A small audio captioner, trained from scratch.
Model: 16.5M parameters, encoder activation gelu_tanh.
Training: nadamw at rate 0.0012, 6800 steps.
Data: 39062 training examples, 11.1 epochs.
Rows from block 2 of the text decoder, named by matrix and row number. Rows with one number belong to one neuron. Each number is 500 + 25 x the weight over its row's rms, rounded and kept within 0 to 999. All counts start at 0. Numbers have three digits each. After the name is the row's rms in percent of the matrix's.
# fc1: MLP up (decoder.blocks.2.mlp.fc1.weight, 1536x256), inputs 0-127
# fc2: MLP down (decoder.blocks.2.mlp.fc2.weight, 256x1536, transposed), outputs 0-127
fc1.443 098:502492492482520479481481479499517466536502518487543513473524524501459523495524520541510498497520498474530505505501446529463498485511532473515489446520520519501488493445532513532477512466449484540545516456530493509481494499473481528489521539539492487512506503501479456505551528508501472490514494471550500502459538494498501505500509536506503490486494517513504479508480477493493504452516
fc1.444 102:520477486494460494499489455480532485509498475476490501503486474544517544478513518533513483506500503527532472478504498509487496484476533456472525516495476517471492494487525483509558484540481525500537581512530535507483502450510507495486452492498489484547485513497520543512494478502506456477521529535510476498511472512479502496501572460494454504528495477487497476509495495517541469512495
fc1.445 096:479524436486518410515482499501478486509510518534519465529478481525546507502441512507505514507493503498510517511475474489507488479518485508470498523501520478532538504478546465456513536513487471484489523489482521502469517492514528563493468505451501538531499487479533482478514506474495488467430476518517461511519472495525515493501520509485477477512441503502493485486513491482480529516536
fc1.446 108:512460468485480477467535506473509484532525459518500451507476514509494466480500460523510535525460467505486455479490511523531504473471490496449506541537568498432549528499529515460475479529472463503527520513474501532487508522501546538486506512507461542503494562505507487519500485508484481451502532524480489483467477519500517480500522506499491468494509519508517499470535473527525513558538
fc1.447 104:455459513473515502474518501472529448501518491516535506498480507491476503483499513469540512509486516499505496506516494499520508488483508462570533479509483505562493543503506504431494506505506543494456472482475484497487499478534504500482524517495515501520495519489529550465488529499478516499478485497462510488494544502543465484446521500512519483522540509515461530574500505533517469455500
fc1.448 103:518464473489505459469490515497479503540523522517547475526491499514489493485461499473507478511508452441504471498520487481501483508502496485501488506474528496502498504475513500513491505531497525533499451526522521496488502538530518481511509492484524494529470484541472529515510542492497479517467512548499493544547505514463474479529468471457507478487448534523468522481510482498539454489527
fc1.449 105:476455497535490484503535484487536481486461478466505525485483515520509561485518488510499504523475519520532500493462519531480499509478483466494464559463500513501474465511507530521520476554519492514476488536540541467501504519535445501473502486476525532535491502520452481493524473529494465492510497455444516531475526459486511473529523450467500485537525466489496527523503510535516509495513
fc1.450 099:503444509468516481483486497467524494477482526499510532495497517521479507530512488483463521496490509492457470541501490506510492512464517514517504493483544466524531514533499491554486519534476541489514513507513490546466499472498528526492525463470534516495504508520473532475458468472487535510490499510528466519486476511525458469502475488521478489531479450477538535510480493506465500458512
fc1.451 103:473524454526491478511504525481489491488461487490522496515516492506488485538524529496468480546532504464536523493495498520486462485423485485540534537493462521543484486480531491520515490476537492484551488493513547522476553491468454524499509507500515493529529509500507531495511459504502531519458526453472499467530498490501509512484484451490551504510501509443480530511502517473476500499512
fc1.452 101:465516448517518487501498484505480535529518527464497506491494460450462527495525500492517467459492494484487465484472501520508509453514544512498511517540476505508528517484493474516517494501547497526490510531475556512468512489555471544462500448489479495510523479524495485527524555506489550490523483508514500530532504528499518488502518496508491497534547529484480483510508500509482492511500
fc1.453 100:460518492529510467525483539480487561511465537502489516513440481490456489482527514489495465513527512475511546487524505508507490452489499518522518502543528534530544521465489461475476483547505485523472508560495493482505454489528483536504487472450485507535528465469477534506505470478486499514513476507492504479524496488497510502503503484484524514514509465497506501493497460486476473487515
fc1.454 099:508506516430481492518494560471533469511497471487511531506480474487500526503495492490536468475458543514503500500491521520498491518470511481478527486493503479481544513496554532508517536423496528491513455541464502546505507460474495511505496500509517500508487473486532505503497458475475467547491510509532508501480516496560502515487473500474477543480504487480515480507469499495541524504466
fc1.455 106:508496481482558514496502515542482470512557516469501491534486538508531500473477445453514503502531465511487500455487515488519538501478531509492509475493508487500517498448542474489508499472468495511498526531509466499508439480506496512503476484500502524518498441479487515506563510484455494489505521521524532498536519484491474479481521472541468472511483505506505537542483517571494457455471
fc1.456 098:490520480486516477519497487498514547473506435502480477513473495463552498506513473516502479479501514475508463515507485546512488430519512477500467543538555482494523482518511497539502515507513467529502477473540519533486497459478490530522459504517468545491482481516510516526520542490474524510481519472508493476508509476543502527501509508508518511505479530494531497483482482467469476519514
fc1.457 100:514527479491478509487547477488501522486550537512519556495502488458464483491518489503492470488444500491493555489486502487519511460498508523544524492490477485448507506525502521521544518480480523503526502504530491519507424513499519536486488484514498530536497479511495461514509530495461540514472508514499479487486513542480489454515480539485461532500488516523483468526492506481491517531538
fc1.458 099:489548471477442498509514468504514492480493472466481507443490491484500504455485509467497516507480485523491544515476465502531513507494488503516487534487524459506531495531536488509449513474501516518527509499476456522475491486506490489523476462465517529490480467479509488489467532491498483477539498469508480526497503457492548503451558484539472472504539540497517495480482512489513515490487
fc1.459 102:552501504469518520524495517519508519510491492505495497497520503497507530504499482479491567513499532501513439500505461519477528504513541517489473486512472517469479518497535513492513525493458537478532523532465482526502491508521475515534502507545484471503468538531489502497504551516514425475490507471473499485483474517523557513492563502465518539502459475470493484496500497514520464484473
fc1.460 097:457485473476524520517543471475503482508525448480476456566470527517498515519517480525491514474523493486451497530475522482462537496483497514518494504491522524497509525490507500501494506510508530501523509501515496532494464521530498496507509520508499468537485568467521503506502517540498500499541550525529494467522475480452494427529514489533502515552506459465484530534505499481515483513496
fc1.461 099:511455446504478501500464485485493515530514548473585518515502487485477545498498515509529490493462491447488525503462509451509461441525495492504525474500508516484511500500512530473506506494484554502497488566508489512500461523511468495532485465493482536506506521501521567481499511510502555537485487505498540511550472481550503519503506521496525506537506497539472486506490545493531528463475
fc1.462 095:493483447462499494488445478495507520461496474467509560475466450467479472457511449548503478526516464478472533466517516506490511496475477505473509495478485501534520485498514510491512542518459532499463472499491467532534502457528508501520490506481525547497496540510532532489515512547535498506477524541453507532527476531500511501453537468533463509558505501487455485518523469507517478493503
fc1.463 106:511503511471535450510525498488529515525542525515465510527491509480527538467524511497532519508502569474460487508484487525514532471482472499459476509521510483477505495484524476506519521528503524512522535469493500536481492515526549505498484466495504469526526558506497512495536502520491483474504502506540460466498505519507533488478499470511486513470499528481525476502462449519520506497510
fc1.464 100:503473498469513520481530516502530529484477487482468517504475485470486552517541513514494487472505542475503493520469516479488563468468510425456547510480475531501500526504512480498525506478501537501553522479499506520524516490481532491465466468481483491489518473457494494521545541500486438463509482535486534507531460520508516500525495491495482491529490529463501488522488494479531462510465
fc1.465 096:459473499455483471530522494483524458529505475503480513485466507518521534518485479462511453533464506509502524498500471492516506492484495489477478490524531472496527489475531489512511499491448493478510553493510486509487482487505473506479510502442503559504518503456489544534481507534500496510466480498514504478501548529470539464499474512443461463487489472507535474470445503539514487496530
fc1.466 103:512521486528529493507473477528582516531455473510538548498463473491488493500505528477509493484521542503497477509519529530510497466488538457495558518514494497504497519493541514478539531524533494510545525491470473478504527521519512520485514527515512476509573448492505483541499456512499499532514515491459540496476474491506498446435486483499465479527481493485494529527482504458529490484474
fc1.467 101:501479491494493504565510493473500463479497468498567519502506533487487487458525518512532510503498517526462524486507506521447511467540508534528482471473493508510491511494559548499496521519457546499502489513536523496460505459515462528491510502540506458468504458543476541488540496489494482472455515527478515496486539483515481455514489506478561518467487508452509489460477469514509502475506
fc1.468 100:531487467500481519471565491480533474502472522523518526514514475548490497483504475499536496547491488506481530467511482500502560489512490454489515457517479494545499530492521474467501541500471514519518517480440502506499511462499478518455487486514534456500527493500510465480517513489531511513504517575455483510479490508514525460475532518535504467462502512491501516484510503524494514483507
fc1.469 093:485493489504470494523537509516517476503502483453487464514510519502545507518536465539509520539460506478531529499516514539533494511470513450521516489499533477464511511474535464483499494460528516520554532501501452525499511484487533524513523458505477510560505477498515553536539477498481499498513502511475503464506507482500533451551522488467513501449480518513509508482523492477516499488517
fc1.470 095:511534487482472489504514460465526476510464569466535505461444498556502488510524476490502542507520508481503513500511487493519490447523541467507516500481524486550501469512466530496549501480464515513523548482538483503522519500509479562518472466483500553480495485472497528513540499547496494479532544505501467487505497506541468444488523498482434486531482510493497515502470476513481519480506
fc1.471 102:512491468512512531502491511526520521490453533495503533472505468473480496515489492501478491443483454452528527465553492527483478502477491448527556501491520527524486586511541543474479510510522540524504511488470488463513502474514453508527558503487494494519541482511491548495510477476504504534457512514483522527511524507503515465483489460550525502521528483490497462555539524542493498493484
fc1.472 096:477479479491535481497503507471515496527512528510477484500502480480476479506500470499547465447489491494471558513488486488495483477493486530462490547485523499475503503460503478523476510491438558438527515489536539536513513468510498456531479453477512500506478533495480513530485506502473518491517501513521488510492513520487518513463529514521468492480471529490476519514514492561524527522495
fc1.473 103:532496411474480504470540480501523514547523476497491491495496498498528504451521522541519518543473488503533490478500496528533486467467451460473475511526552506500471530495479549504499539489459468546496520525531526485468445504506480506508489427462506529505514479504496451521522500508508472462499481495468497523500530531498452503486481523516515478504543499444510449503503487544472510507510
fc1.474 097:498513455463460481505529497474488484519445506506496499488483478539510492438515492524463505452510500499503532455510446509522517516463509453493525513504484471492508502548499472485482493512480453469538503491468470491483516436517464495476530511523532503523481450454543487505485507446495479527538518525464495491499480509536496477507496470508523543514522485467481482499494520472490510532528
fc1.475 100:487440486505480497539486479485528479526498482489512503496490480504475505522491507500515519454489506547499480448449475497481515478519481535462471475454526541489551529520517497457491499476479515512499485496532482504504450489503529513479468502495521550452513493503514550477462472475477538512508546486502571520496503521502480460472498521495530525549516510478515441505517496523486521491482
fc1.476 106:478500455535518506488459499485492487492516520522508511445515466486483507489504494469491519473486520450522494544494474441570489500475521473513502484526502491485513502491521450515466529508521486484483498501489462502503481481524504478525504493537537513493543471505534524479567536481563497490461516522548468507483479488499541495539484457506471486532500546485492545517508497492521535488493
fc1.477 101:543493486509482527484491491461497504526475490494516433510478503514515497503482476523512490490470547514483462478511432447480475507497505498507505483509551447504524484503501503460467488501468526513501525528518482543492515474491482501511481466500472502466462480534508484494522520495485502495501541529499494507479478501522508502522485500492460479490489551509487487481477525525510495514541
fc1.478 105:469492489478516463436486459454457464483496463496521520488480510526464519495536500477476485525501480516520514488467495503503460487523499515507454467458463474505502514516489509508506523490506500467471477492515455465503490463490489480492486516504525536490503506483555513502535534463515501463511503517508500494486523484522467521501528515498505519467459536456512522504507501482474474479455
fc1.479 109:504558472525508516506531476479535502575495466459509516498509510536512543467496539537520501496464520460527555498441487509513509521502511507477487487497523545488487538535521473478502477451476505524496493470505487490494496528557525464510469487468517475539510523494528478496533479534509549467503470476505522526489521498448500497475518519480527505475533483502522466497494500508487498508518
fc1.480 095:517510514497545474528499518458502493485458467493509539476548497530472477447496475508456515448498473482523497462501489505496526481479506480507489493504536495505535525494518489512498484491482490523505566474480537534504517523496492505532530511457515491483509527552455521476487518450500513483492499506462521484455486501504496497440531456485447528489511466501535543571520517513500544494489
fc1.481 094:473538464517497491520458521457502474467459513438506497485474523500488512481550482459537492508524479562512532486482501508537503440512479491534509472522488500503505496518536489479533537482493534494520532480498509459466490461514494554486489493498513472536515458524535492495506501518525507473506512474498513462507471457506492495515532480490484534487516478441462489501493476477510494497504
fc1.482 107:521496513525496503505501519505472500529479467511474496496524489512497568525505466487510567461541514501507515562491464511479503505500521482509496535515538518504476561493502471500504480515503539460512529473523474544520467439536467485528510495480466481464541521522486504510473504530498506537542485480545455538464524532517513509514576483484513489524486498545464530518455500495487516498485
fc1.483 101:517481490524491394493497523420512459530504510472511546519519546498519514521474530478476528491488493482484509490496461519526531502544506480537467522496530516502472522469510489530474488470475479508466455477486499512464487507518478484494508517494500498499466479496511506501492484519514475465563488522538519486540544504549493515523507500493530521531489465514526509550511519513488489510529
fc1.484 105:494493468495505487511498520499518525519470465436538486470510538518513504508537479537469545460508512463503442521475483487510473494499470471495466501516481525543502493466515497524525501513503523503483491540522462492492501501530514559433506481511466498512538499541540516493487506482470506489526514506488487496501505490508525497469544532465488490490511457481510482515494533547502483493521
fc1.485 102:502491476512484488472509494513516513520486539497523513494492550485520510474502507443517511520510507505449507499488482489506547475537492566486505498486530493515515497484519475452478523475489497456491489498480486521539529476550492493490510499493547478536502485526521546531482479496510494478479490458465535525542491467485482482487531509525553476439530564459521487494524476539468531458483
fc1.486 102:492496491501531514532514491448509462503481479509496456497466490493507467452512501501497542506468498491446560495519491493501509501497509504513547485435498502541527474497530490486482534480452521503480466525532457537507504524496489508563522491526512516487474517478479490516491545488535504476471482540498515525504522509524540490493514482437492499543494495548493523487468492497533496509481
fc1.487 103:534468509527527486496495513483520485519464463515516509504490563504528507485521463524520503521527488510530555498486523497504512469515493495494452497537494527491536468493498505532534489504432459501501522494533447507486487512517523558465476508516552479475479517455460490490531522501514476468548511490495483510492488505538472536468541515490450490470511466485544476488508471496485517530509
fc1.488 094:504458471484451531541493534473497505462472474484465491476480488549459486429506509527477513515471516483531498497520500475493470460484491533525515507519489460502463529489514461536537501514504514487514496496502497501488474543480468493491498495528468521537551484536509515501529511467509486525487514509474495492499530498521515482500525503518457499539529488502520465501488484443473532498544
fc1.489 104:506501499487479528518520526507488524509519475548464494531473476522503498516476494491485460511461475453526493493469499506479509486492544508490474483537518486516535470513473519544468509513500510492473490515497496510494502460548562509487503456501459493512490523514486496503547514506468482495574489499543534523475476506501533487507471468462487471511478548443487504499453473481512502501519
fc1.490 101:502450490461495474491456485520503483501526511506478516510493525512514553517536510507451538553456499477518486486513505506531527499509506507511528451462462457481536501503567530514526491511505514488531509488485491463486505479517497525501506487484476475480463502429461535516548478480472526490530538533495466515554476456515509493509503498511484493488518517492528472470491494519501495507436
fc1.491 107:457502514503494499491515445479538503502507492490496509494520498537526450510533465478509522508524515490447518504525543501511496489543489510489531466488538523509540460451551503502526500508489520488543524529505465514506510510512518534514469532506501516464510498487551526484520533467485500503493501477500515507529489538514492516478511504482517507492504495494507457529470535433500479457480
fc1.492 102:472479466490508471511502502481499480464452518501493537514502485501528500497515480525476498527511502505517499488476505561539466523495507501488487531507535459491519509500465495469484490514465553489499552491550509504473466479521468544508522464483468510523437522473489497459516487503477485490549486486473478501471473543461528507494550475517507451528472485481499513499476514539508504502570
fc1.493 102:502499511489501488523482484452508484467494479517513513470449508463499489460488534441502520476501503507482473486513453473516499477494517473513524537482469501553492514512566501482523523496515542498475526473474474507514493482493464533514489513523485509501496497483522529504515456470493512481510536519448476475523505498511522468525532519477517547508546521495524509519497550505540489482502
fc1.494 092:502482481515488502487484505537503503500461456484542503507508550517445523508533496511496543479490513457506468471490473487497473495438516532452501560477509477475495524485498484528519465512496500491548473485443489497531465488481515463508449523532488537513515470503503531481503485498478539502461463505492478502503519508478455489505515519516521497511513495476511490512425478539528514472498
fc2.443 111:562500511481509503482531509489542475510488537487460483465543514490537489526521508525461524481503445513488470489513497520544504492528485513503493500476496496491493512485536499487436507490487499491529516475483501520474481460565459485513516499496514493483478533479507491512520485478535520503512482500538518475466510518518478513563515501524484513470541466467523462525490471517522530553499
fc2.444 115:546502481486491545558492486457472541476509480519483489466449525477477483488529499514495479479512509489542491532461470518518500472519524511501493508486482492496497452556505485536508543488502529508533523500474476489533516528443536511489488529515477511518456522469473513510500573482522505461534526508473539476523490482468463482490509513556552540491486512487508507503518516446530516484509
fc2.445 091:477472480550491503557540506548531472472489453463454518478464553481475478536496502524461536455482514506479559508507476517491497492513539478512440501503485494518474495515514511528498484525515555502454493467473482513499480522501544513478514501487460489482487520521482490487551553478478486528512481507485526510488514452445530444530484526523483530447463493498513479449530495514486507517520
fc2.446 120:483542521496488502496509523480498499443483482496483517491519531484540492486530509507518509518508483492503470463469512524528540495501454503514506523520503511480501449496508497517557518511509502507491493529521471488512523516502487488471476514525454471513499475488504461464502532482485511466516482467492549520505490458482520488503524513504547520510476508491508497515517451476492518487515
fc2.447 104:456520507507542458456505495460538491508445520559415497486497533527522490483469517467497482536497497505498497495481524480471541482501477505517486527472501501479480501518486525470523489532514467521455475506518491535461493487510542502492481524479490537476466478517516455445485516473514496483479520510497481519493488520504470491474500493535554526511526500524504494537519518534494517529528
fc2.448 110:461500490540479481484514515503485475488468533500533522490510465504530482475513495525462521494524478558537495507520518475523456532497449506541496555471511457520463496497506490508504506502503472478487470480572544529448513460538488500477465533480532534441516518477509524511525466499496508492490508525515436505444499491506504521535494462477545502498511467499476485469524491512497520545545
fc2.449 109:489473505461520470520524503491523490533491467488481498517512523501512484525533492484502498527522490462508506504480502518529482476505468519513456529495462525483510557502469544519498470464500506510489511466486487471507526500519492499469478534468518537433510518502508524437524502491485547495569516472533494487488524513504462529476505548491495504476506499514486501483548492522502509531509
fc2.450 097:517486527464528491485509520485510485512508488503478493485534522463488490503478508520511485514499476493455458492492505521492498495482484485523495506496475543492514474486502521516458515483477508498527507481541559512419499538470473517550500477493510516532425495462513462520506459485471495485517530492506541493469509502504477477494497447536477461478507495493486500577466489492513524530488
fc2.451 109:463527470534473547487464494525498508460493505501457524469515470453524484471502493462536485491504540523554531485532453483496510507499542502500503495511516544538503548474526535484467488522510555507507495513509459519514470504460487502524496545484464517510521487482505470515482509493512492472500497525464476490487536500477520500514435508521451511464529512494501530511504497511496495487474
fc2.452 105:544508492486457487474466502517522490485509484468526521465477529507480480513526513529517498485529517538490516546486479526502525482530479492487511489530555505512502493489501521467542464530499528486503501538467483490512501477494496508496454495468503472521488538513495492499524481479502493507501474521533526460515540526475529491499509533474503547495483465514500490530487484509479505478508
fc2.453 089:511507499493473529479483508510500444487534518474503504513476548456462478521490466498477503482554495489482474507472483500533496530491536468514528474501478528461489549462463483530495496486566522508509492466513507495534464494479493535475477483521447511479546480485451471515495510499540478490515488463529504527529517512520505511485514535514485510551496486478512495486500521491503539555486
fc2.454 100:491514528526501560530499477482508483552511498511472464532537488473485517509477527497527478492502500518504483519512483448496489513546526511514493463506487516493512497553506512508491511488452476510506525523465456504454512553474522445500514543487523512467468488463521511461477495515495512510494518509537461528482491501481478497448490499479468533479485524496516503473481520522491507472504
fc2.455 098:488486570512505475492517467473463526509471526513451528502535528510508523489472490474491458524443496511473495496442513442513513509495490489458515503498557474481518442510463483499487441479523500486442493484474429504508492525505509510480491514466542543531454450487552512504490495493527527489497513490500500468486492501515479476522485525502522534485508487521501532541464491509538522514504
fc2.456 100:529530492536518492518470487536520535433462544493479522473501501460515529478464478531496471514465489519484500516516559499537496493515504533469512564548499485484466502512534485498497481482462508517478557473517531471528511471505479494545527503473550484493523515526558477528494507496541491472539487484473480507549498468507461459512514486501492475448516496489511489478460512518485491480474
fc2.457 105:467493506490518511445513544481461498548519500501503525538488510523488514517500499482449470514478501497523476506502517468459549517535490487488499523512509500532499479476453579464495449556477474497485491478531528482513473502516491491539473508539487516497449520485484487524481479572533515473465517481497509503502510464466523555544463523512475516533480512499472501558502520489507517494496
fc2.458 101:530511517488521510491537490529529527431445512469488515492525483512505486504456513475512465511484466450533442504478515493530493498508446492547490506479502510489497501538489484474512537445495467525489504467500545488485516517468507476502537497484498485491498504499496456488447485512493508505554512483503518502495489488500477520479480492483493501461545488506488509470467518526541536518479
fc2.459 095:533491497491464542547511489498484493478481477459535489469524500518494498498528528546504506494523482494537498508484460507510508438524526489465488549523493484500490480511529476505517473538490496491527505487451499481476537458496462473472541508476502462512509521472508513516466532531541509494512508540493486477539544476471482522519511508505501529473485520484521449486525510528530501515513
fc2.460 092:509504541501490533502473506457505506535499536536507481487485554517523481496457490475521496484487491553477491535520521471525503501509448510541502486473543464475503475536513498468508467470477504544491506516547465481507506501535499492482487511522523492476484475476522490492473552481497504440549481518501519487524500476441482514492485494524509506491499486502460498468558494452530456529513
fc2.461 098:510533504449493505495486531529475473529521526519531495477451514482532528504561508529504513525509485518544491485548499515515496463502458483495531499530482488496509501504536491459526465511499518523497511500538521510491468486530453470491491501508482505460483519534500500509469483549496492486477564510514438501480482447481547560515470477493496534517485490491495459488504504498509502489526
fc2.462 090:531528475440477506474509546426563498487477489509465468512503513531485471510527528509538510560486456484485493539531484505475497479497486464476469483550482549507494503478488543508523505502497473468486480477513473482513486471517496521505493518498508544508488495490488479449510487479483447510512502492554493535499514489524523500521518498533483504499508484528483443503519477498493507509470
fc2.463 105:502526526531457482462502518537505489505540471504514522480553514493483554508473546467516507515569485525523487483495527530497484506454454509527509505492512459514471524500522465498497497510493478546501505521474508498506491519511522492505498482491470472504534500521499515505498505482428520483517442468481522489508508512491462503487465494523501524471515503505508464535488509443474524510525
fc2.464 091:560508512482511498510506515515485503545529497460499502519480518461481492504518505533512489490490511466496491496533455541490463509477478534508512460516438500465504539503498515482505481485453510526539482491510472475501508531458487501474527500544474454505535514488486499504472522526498445537498499494487554485488485535482481516524504479498498484469490496529499519506516457506516463540485
fc2.465 088:518481490515506493542489459498483516529488554500509520454496507551468454526502527516551499521479534527513533483517475515510518514524563480486558462487497504500507506465459538508503470483498499487526472493499521469520522468519533515520492479523487503529519488464500485512481521470514536517517468504498496493526505502470499518559529565498497520471471497461490522474494485485485534463464
fc2.466 106:547508516492499516518537491502524526515475464498490447484520491517492481532481545517497460505526550480475502496558470509517520451547496505509481533514455528493552482507529526484492498517501495567521507472478475446504510520490543532510527516504500499506507493475509488492457514529483487503476463535522535516470530479481473486514472520550511495473502554463495503512538525501481501482504
fc2.467 098:498516535522517494509538520516529488459482527524537505482494461542513514521501522449460502471508446511446495488537477467519527496496439455504510538449501468449520494489524460500504471512517514556473512477518531512486502503562482510497508524504425522504491492530457473442521504552505500525498557501518502480492488460469509536540507519507515539502477500504507464478527470478494530503529
fc2.468 100:509508454466511552496472540472509500503467484516475476474487525475510476480532524518476487499503509505468500531503515526486485459531454480506484476547511493434459458527532506467500465536475497478509535495479506513512469492531509496481490541502507497438527523531491504500492511449535498506493510522491510464491514503521506492539510501552515499487484479505532452503499502529526470551500
fc2.469 079:504522504510471510521550490520516497457506489474449502529514522532526528536536458471472493484433529482513506461438513510503512551549486513459501503490511490514520509498480500499503478495497504486498526505504489510474461518489460490532533505464494471518511475497520500461499484473484468447507496487490492487495503505474493513528515515462536520523508486498505465528439511505530508479487
fc2.470 092:463540480501504460522491521513491521494487517493476499515495494481475492514490518528503503487440471519503519520463512488476519526550486520488470499495512514553508476493491512545516484536473478464464517543464497487465538514522480498490464581456475484508478485449462500519494470542511537503506459445516506490547488507482510539493485556456502506506539448545494489471494495511515478497452
fc2.471 107:503477497495520480503481485489506525518487440532509523531478499514459488499465505496532463521520512510467497550500551516454514467540543528507506507523476569490496519464460470503518496506514487526486501506481452495536522513508557525529482510511500457504487497486461514490497491513497482512506467519530520560543540536483480473488510502493460461509500533503498538525448485514473481464496
fc2.472 083:497519530516468494510517514499510483503509459445514496454496506497454488485475505498492484474528484512534539511486496531498510489468468484500530497495487493533527479538489485508537480517484545552520495550533493474511495517499500490479501543490510427523491507463516502520480529485487485498509483523485527491508458440483496485494474486497514526473491488507511483558502547470446512527535
fc2.473 097:526478513499506464511490508523493514522459486518484496475478524472551541488509506511500486483503527539511463522456545501476480533505490482506485512508510431505485479498478453485540497496466487542499501509487510517498488527503506506490476486481533483485485514471474497516449541499493500484518452533493512502532526548506490514503485480512497504504504458514484457524479458492537473481535
fc2.474 091:475509496505483522489452507514468497565505494491495469481493490453467495502486460485449518496513481481500497494527476501445503491532483473532501487531549500491464520493575530456512471516505497520509541516524530500515549506523534528531523482468518467453498524533502514535491541547521465495504510465481467510511504476449493515501509488501512499487465540492490474489533500506482510525554
fc2.475 093:537515513491530526523481505496469553531498514490526513481463484510449505507513499539530486478502468486486505472485497502504472486489495468506497455507470494451503508524472509489485499505519555512471506466488447485486463560486551478492479492516480475488485471521425480488446537530561480523516498499490560491497459522502460510454504506507510535507501478541547513464510522526547501474513
fc2.476 098:491463470526527499513506454504497489480462493529514488464483517424528501526492488479498509455519475516501524509484490498483503496489529490520516526450511544479515484523501453510509472457533523504510512517509484509513540511475528493474504536505472459472549484487522475529453530467489484510489485512466474496503512492534511442532531468525477507494557480485526535474514491472491489467499
fc2.477 097:468507525505489508458506505491510506534481531498518418483482496498508490508496485485492511544493486486496503537495498510487478473493535485524483533475511510476473505527521517500459533461460509559511523467520493571546466520499547519537497482552516534495514507545542505486486486466469473509490520521520513504506467479486489505496497460499507444512490492481474498474499507480479521499535
fc2.478 100:478505501488496540474543494509478455494491505505492486494499493505508449566491501507465489469498519484498451495541461488476527481473499449498510491472486501457511460498513543513506499489444504504497505468508548466504484465475508534503477536483458491483460509433523445500527533511522509510501489501501520494523525484529546480545517509507522478498490494456513490536495506530529487519522
fc2.479 115:453512522518514458513537477557529460520512488505445515497499536487496515520444510482510520474507454482484467466445523505502510535486499493510505478489533512512466505499459478527517502484487501539449513508521509526490510551506548501517511491520492485492499492493518476507503534515470492458555451466464512503491461472490512487470512487460526506463508491490492507480494466477487525501545
fc2.480 096:549517518480468500504494501521515517448498428515485485475553504521514490490555506493461582477494449507512478519483463507474487517532512503514471497515491536501486521445488537509520517484476507517472506489487486530462500499529506498496456498474469525528470519498522441462499524487502470522543504519485507539483525500502493532551550529501499513503487496471481466518487492481511539540521
fc2.481 077:476477513515480485442520479480499461479517459502539537537505531476531530501488452490477492496474555502539519512503488515498569497454498490516541535472538497534513484484461515492505469559543470512502455486529516478470494524506471479457491507506471493498499518526547478524552529501536524484523478509483472522450458468547522481513474488522550512525469527513517498497502522517471497498484
fc2.482 106:486497499515507521523475523524478504484483477473511513475547507492499505492521502501485555539536455477533543468468470529551473500478505488487465492506511487489503521511555502469482527477506541495522515499432481525498504499491496487486521486524535470489558515509513493524529498498503496509490482540473488520496501520485531531517498514468522510504511507477534482517501479543526538495491
fc2.483 101:525468508469534462487513469470525491542507516551447473480525488453558541478491451491488487469495475509506482514504498458522497500512472479527541494486501489464470480483521512487494524485493471541508522459489528550488556497538505489524477502528498513489486508519542455532499495515515499453493493528489502508485482503523474467487475450474560506474525532461494466511494507510512522524517
fc2.484 101:483489501475515498480451470563531492505479516473498509501486531531474481559529489483505478479511463483488479510472489486484479495536538501516503536511520446490515510519523500475499468516447488532454513497453485499482553495551506504485492465485462495514509509557515502437547493502502521502480517518499451487524502461522529486470527536466519509493533500499512475489498509525492520493475
fc2.485 102:482505524482547495474526524503472534536530531533489484467515488526498491563474484477510432527501559498519488489509474514510477504518483485491522533496462459511524519505463476507483488474495488475504485493505480508535560492484514475524482537484532513467472480448443500508442509570508501457497504480501540515511456503490475509479483501492504498520482520505520500523511516470524491567536
fc2.486 095:512469511526490457510513508504538528484458512552486512504516477473553489504525519435482479481476499498452547507488521464513450498563481515490480525483491522469527481484486462573487491446513487524460487505531529488494473492493455528500521519523479514522508486529482507471524498477496530507479481518537476521449542473536452522513530503551485504516523478521485530475496517475504487531558
fc2.487 105:497456497480538495528505456510480495560509483512504500549484530486540501501492512524486502512504508503505494492478524479461492516489518519507537487529468498517505514484479497497504461457449483522525475468473504502524501522494559466523519525442501481501468527488469552521527486516502478494531439485495538539488468539481475488500498475448488526473533475488477516508479472487531486486487
fc2.488 086:468485549506463534499499507510501467503543482524467482513496483479485521534424501504469501502483491479490507499495497497502466502466515475491514515478483488475479501522463525539473470489540506508478480508513506509458418540490504489506607439481463479530479484505520526545505502528524486468473477451497527499501518506523477497539491507488516508512509492492479501529517475517575486529511
fc2.489 107:488515543512467510456494512533462520518479484447472474495525528475547545468483493493543479477502519540523493478477534497442502453478479533515497512433505464506467510493473469455486471497458485500525498510556528469495507492478467463481452511478493492521447534468527507518482474494520548467545521479452477539503522470530485493508490487490494528494492485509466486525478518514450518466462
fc2.490 099:484536516477490478456478492528513481471559492525448495529500495516490507511491456480479510493424508494533439502504494474509489542561501542485490505511492497508539482501491483559488472490504416489494503528509515491479514541504512510491453497453451543523496490484472464474533543492475484520489496483502476508488462505491519526507532521481475527519496486522465504474540497498459480503456
fc2.491 114:503507533490472429500492458516518507520543494523470478476553516529492522524540479512477500477485515448486493485509520550518521520547524498480480539509543497509493455472520534536502505489509457483543521501498504466447491546532500499529482482463467504542490463483511485481530507479438509482528489509481555503531518516534488494489518500500511514474445479489489473526487523516507451513527
fc2.492 110:461553506513487506525524523482507496478469493497498487474500469501509487500523519521486532480508514542515480526517473477531510453561492461514455474499477518466498468499516493495480475490488520488495479509543494528495493440547481497468479540507461476486469495508478482464525537500493500529497518522501509516480556498522548489546536517517505495478491467530476459528488466515467488475525
fc2.493 093:495542474531504528475493528500477521506492500500523505501465546457498499480527506526510458481475521498512518510507513543486519479477501501473509532475539497485452498554507501495518488507471486522522512457492484492522532528491513492505505465476519518502493465498513505502504512480498463432528503530440499473542439471495457473464502489497511509538493528502545510528466531537471493494507
fc2.494 090:519548495494508519476496513464473505501506508465511510537493527500562564437503489513503534531503517486519486521483504485457479489486497483477489514476526463500471470527473485480490534476503479478513481511475496532489494468504492497484477458540512506466502487552471514501545454528477489517492481486518467461479517517510540442508516505543430493499494540514490556477486514497532487523504